Weights of a small image diffusion model: patch size [8, 8], 72500 training examples.
Rows from block 5 of a small image diffusion model, named by matrix and row number. Rows with one number within an expert belong to one neuron, the router's apart. Each number is 500 + 40 x the weight over its row's rms, rounded and kept within 0 to 999. All counts start at 0. Numbers have three digits each.
Before each expert's rows are labels from the 100 images, of 14976 (inputs lightly noised), where the router gives the expert most weight on average: "responds to" is what is common among them. Only what is clearly more common there than usual is listed. The data: rendered dice on a table.
# router: router (model.blocks.5.mlp.router.weight, 8x192, trained with AdamW), inputs 0-191
# up: expert up (model.blocks.5.mlp.up, 8x48x192), inputs 0-191
# down: expert down (model.blocks.5.mlp.down, 8x192x48, transposed), outputs 0-191

# expert 5
responds to: dice: three; six on top; white die; black die
router.5:469538501525460494470445475458496475531481545485579384538495509500521478421468490568459521479522470476486471581569490491519481424463442451536524544490491560523500520489491463506477504472499455445445531508512498469507495501464494459531457501488443490506533453528500491456528489518521510534462561471513505503511512514498456426390472487475525564493466473475475516530504491500504395668525573514518446483518480500501505494521532433524501537504491500391450472474508484511530509491456478521522494515450505496409501527514451521514460500452680563465504518408494454490486483530459535492
up.0:531474486466450487404516500589523457483442514516463459488570473486513503488487481484475513493503547534557505565538524541467518480527484552545491404509567568477534473507583534443493526532497442498470473491450513585486545538402482447480536498488556512512509478444446573534517448538537505485498456493517540503474584549493553486484536545498485465457478503475534466486505506472558504538509507549495510492533454493568435466565487454456531509455529565520525473548518439523508424561484488525507521416541546500492557399489460546486404470487555446477450476499475555508433536437447535560
down.0:528517493543490506441543465432558540562535525516552457479433530487520520507495499478463499491545486528472574565525480524494505568567492440490477412524560464511522474539571568526533520553536541529463556516458518409490413497444478429541555488565560496497462488553469530487524525565541536521463434539445468522445422537483508535510501475500498579470486499525517610482480459523553469508511401580462517481489540504578570516542548522538523495473479461505533516450547507497528571538520462543514547572557509490466549457528493496523446523529522464512564523531511452509550517541521500489

# expert 1
responds to: green die
router.1:546497475457512477481521500466518542467530542483531456477485491459415493603539471457529458572482495535416568584460495509480486533504535510460466501507530406493506481522490478503540498461490534529503491566413508522489484494486610479423480502500444487489461557533488465468373482498574543551478436559471497505582490486546459453515474423483468437473567468532488537497424508479562475463516455527472479514549499500512410498444469547463539534508524504540487551519533505494514534479507476478455564543527493508478471512482590469502509471537383425478479545557448465491526515506508473470
up.0:545541533547434460512480576514533500556484486521524518528537548455462569494458477507482565462477477539491508467487512599559538554505509461470495429470460520494501456474499526528411436551472516485481464473504430581484479520467447508461559491525554550549482536520591548510553489575483454430500488551510519436493527538432563546485524499453522499508469565520458517504431473465452539475570478475443538495505524446422459433450479439508466529465503509451510454500506490518501475511445517460443461468534496467596536537464426514479535504447520509501386522507521456516440479526439488535
down.0:544455557481463506514527497547555512512474473491549495466497462505523540503543515553531506569483459422558531472500543482521424498452501531516548469478496546475483499499518370486472504508500516462515511435466436421516469524498504492510427565540507538570524468532598531454486526520511418500523469512542512468470483480484503471517518513461486519536429440501575543504458510481503568461427520504530511642485476518449570570526471515487489519515442467486565465475558498490527421419538513522518428478455505512521522462527612446408538466473486510504517477500532545571508553524510466489

# expert 3
responds to: dice: three; blue die; purple die
router.3:492512477454530495450537466497450461465472543498452412368450516436488450485527448531534517437473469476473508537526478508507446443463472481464516506528509530488505526464524547477514519482488500460494511542434494472480516509451433522473478487530482517516484448514491448429534471513553509548490459424454531504516450479615501414476517509453476412508471445520488511558495537477497479406471518524533435502512446457464487511566455524491534552515490442485501478478449457508435528438555498510545542580487494469496505498464482463481498469511515684519501543399443488512477496475485553502
up.0:511533471545482551514545498405518583549515430470557454480506511554465486506530507511473492439528435520555511527515552582480503484569509444465494533478480507540438544512533493455451413519569459493456488449543468502460516577541546472524578490456465544507516501496480527478456475469539482468479550487518509505437460560454509478486457456499558532536544477402480435452525476549364450538557509569475475488471503552501489505546533472530521478573517522439524529517481489504486580511531456584483485494490463518565510552474473461466475493521497545490609482461440527519534459461490468492
down.0:531481587428508537520526495595485422440448411534455564500531459517507530498484548430504518497519538504442493486514534530502510512594500556547502548515462475550448550526558491537516433540441510462476488507497518492561513589528512499507589510513477450470503548514479518532561485486563485544539520563519476541529535526442511526515448562497550532541452477461482559411517522490387543574474457533470525511504486495467523483583474482503534485532462495568534450478494518491490451554484485595542463470528503505540514513471503551544455524474498423505398538532561479515461478522503526474

# expert 6
responds to: dice: three; red die
router.6:529479479442525511433582456546439437465501551440495554475450501504565487461485508481478537551476555506526428562474491506471493481499504469508522530503538590477527500538524474465541553533530441486507475502540500493607507510414478483462488500548522494472489563494523471430542487563566479529439494498508555498544460514579571447461512411499480520517378511556514574552516557472470529428511451566533469470498491489443465489489570543495495506466528479497515450528511478499442454476502496447571567526532491527484499460468503489518455525582486590468466520484490496426453511426474508546
up.0:460530469476572515473489518478515501545458527508512525506514542502528465521596532512435567526534458499510473501523508475536466533424515519443533510478425432439468538452530505458555433538496499508509471471440506442529513491545528526488536558464460534596526495441523495513466467552418596538560533489561547475520498450536564468473455540491422513515439500582468452410442456456591560533541482478467521469453447440478478485510494510477509474484609441477543564545495525481520508481503501478424521485535495459491436418498550486436487468507480493475478531491530495537508453451486468461
down.0:455486500534577499472509475524477531445523543487509493504513449520460522514388516519414439504539543499492505506540529449470533479431511500529535531531425556463493568450553492557448453503511526475502497498436493557477496499534491514491542592535487456585471492560532491520479475547462589430444538467574435480479490460543585546572479453489425486504553486580482534450456529526593450513443463506467509458504563541473518518511477487494494520506390554518523446453476482492511464502533487480529550535556510451508453403473447520550473541484506452502512453505473494495476442530514484543

# expert 0
responds to: dice: one
router.0:503490578470508503509561529512484512394503538522462516485464544524509563508510488512543508468504521531516587506490527507506473473550556512506468495520531446522509491511506537522510534528490477461475515552462505485482531512489482492466519500504479510483484476536489424468513512481545523497484492488378509555508480468589479468516572441511475448501537524552512484507512518521489496389472407549546460539563530521517519492520469525527509515568542501556465515526590481537482532500562542544506531541511490515522507523487573473508488519558228465497500536486450541503518443473524483514
up.0:507540552565479487483533579461539561574488500516490579533528437566502470519490505453463436523557520502517444438488479498475529491499388426478517482456517526513511474486553439557510466475530572532501429420495459508486496512560541456533530466451553498491467529486475536573523512459458481495545423538536476428505466554448452526532503568552579518532553487509527510399432470565473455508489493443473550489454478488529550525433461472463484478466495515504516505487420480453536471532479559567465443487446525468516476495552499486455506527462439549464469451525545474525522506562536460478
down.0:499464473523496481485397475452483474529518490487450454432514536506511472493557529516523475527492543527506540247512543498488471546462494483495492448532520472557535456521543481487475460504497514479610464544500523470489507495515488495458518513545483463527522477517493547467529489512527563483522550457474525502488490494505473546542524482505510377460491529468470472498515512496456544534506541503471455501532495486502517472463464481577566442532455483526492501454437486504456498446491539528540472457480543514476478557468491466516484464471595438540451488557518531512466458639443490526

# expert 4
responds to: dice: three; white die
router.4:464546506526458493538404497533536473584492494529569532505455534478446539508515490561524568486489456527452497458489548524506525485519574498490480547503488501521437506507545439523478530484491409541419528523468526552530490493513455575576533497487479524466490431558538526530525513524504533450462475509532499521510486487473454505445490525511472532492567494528488429514535521497579442437506523509538425514518509528536495446527571441584470512563595510546532550536508542473562525445538557557458443448503498519541521617542470540531531543456523477485544555530452553490503421547505537437
up.0:538533505510496463459541498423460527523473457451481469488549460429539542539518447470497538462440500553553534540472424425575522531539485535393503505576481464415467530561467478520543507523509531537445499502482523482532461571531564479432565501470467509472517506525478496520513590541454449548524475485506424495463631497512500578490521513611578489449469487494527508515529543449492494409460467446540510462453477572545500495497510484471486465534525446516534441492448500506500445535520497455470503493493483508521468470536480502462529438465469501456540489460536451535538563505555506487
down.0:473430474512527475484560501532430532455494487488505462626521492485491519510514458497523483513498484589466480485445502448509433467489485470497543440493476494493507554582531511523471482465459567480546378571465462495489517467480489475494570550454548479556475448520504595513482532526464440517515464503533591497509521489521448527552499525541494544531414521550446523520459412508499479438528478498518517537505456515557514495495483426579525516506429475494544432526456499443453524422487479525485447540500413533515432526547570501496530461516418508521434456518530537536475523445526487502

# expert 2
responds to: dice: three; yellow die; orange die
router.2:558503542552479486496442464500490533525552468513511557529582509529497463476472503465509439526540510493511428418532497492490485515495465525514545490498465519516507526516505452508536497478518543497472514449611489483468512496518510434497500513498554481503533530422479581546508518424442506461562556502584477469497554539415557584536511554487533498500521538429533496411506453515484476630510563467465569487507514511506494519512536476399532438467447528493517499504490542507522431595420467441523463448513502504504511438497504560472514488488500419518491425590562488471487555507511472544
up.0:490582498471506522554497522473495545514457551506570455537534538505537508470532500558531493441484474482487493534539476485484513480511548517477459488526466550493601489457459573497477474479495552487495491532519509465459462520517395519562523501483506524487490545543489454448482498568522485602510483433482495521568442447509439415446478441502544511458521482550471542498446499516491477472497483539509436508498576484434560492449460529510512596553509481429521491464457509480499553467565490520469533561489547545569505576559455500548562577495504532507508605403461504527560538432487467472
down.0:474510515581438512505528528475480464521543549489453434443516555468530470535494529522535507455485517454556553427560491509499489510507499453507510520522479516529491506495498523461579501496472542506461463474407523547508466495501404532491509451455469461512442452463513421554500495529526564483455472447388520491436502461582466511399470566542525486527532490553486532558483548511542491458500442562496427413475482534496530522477474520535492478535483528527453537502485464535473581495591505522485466520583514573509481529468530470464495485530498584549514386413496479557506487521519468503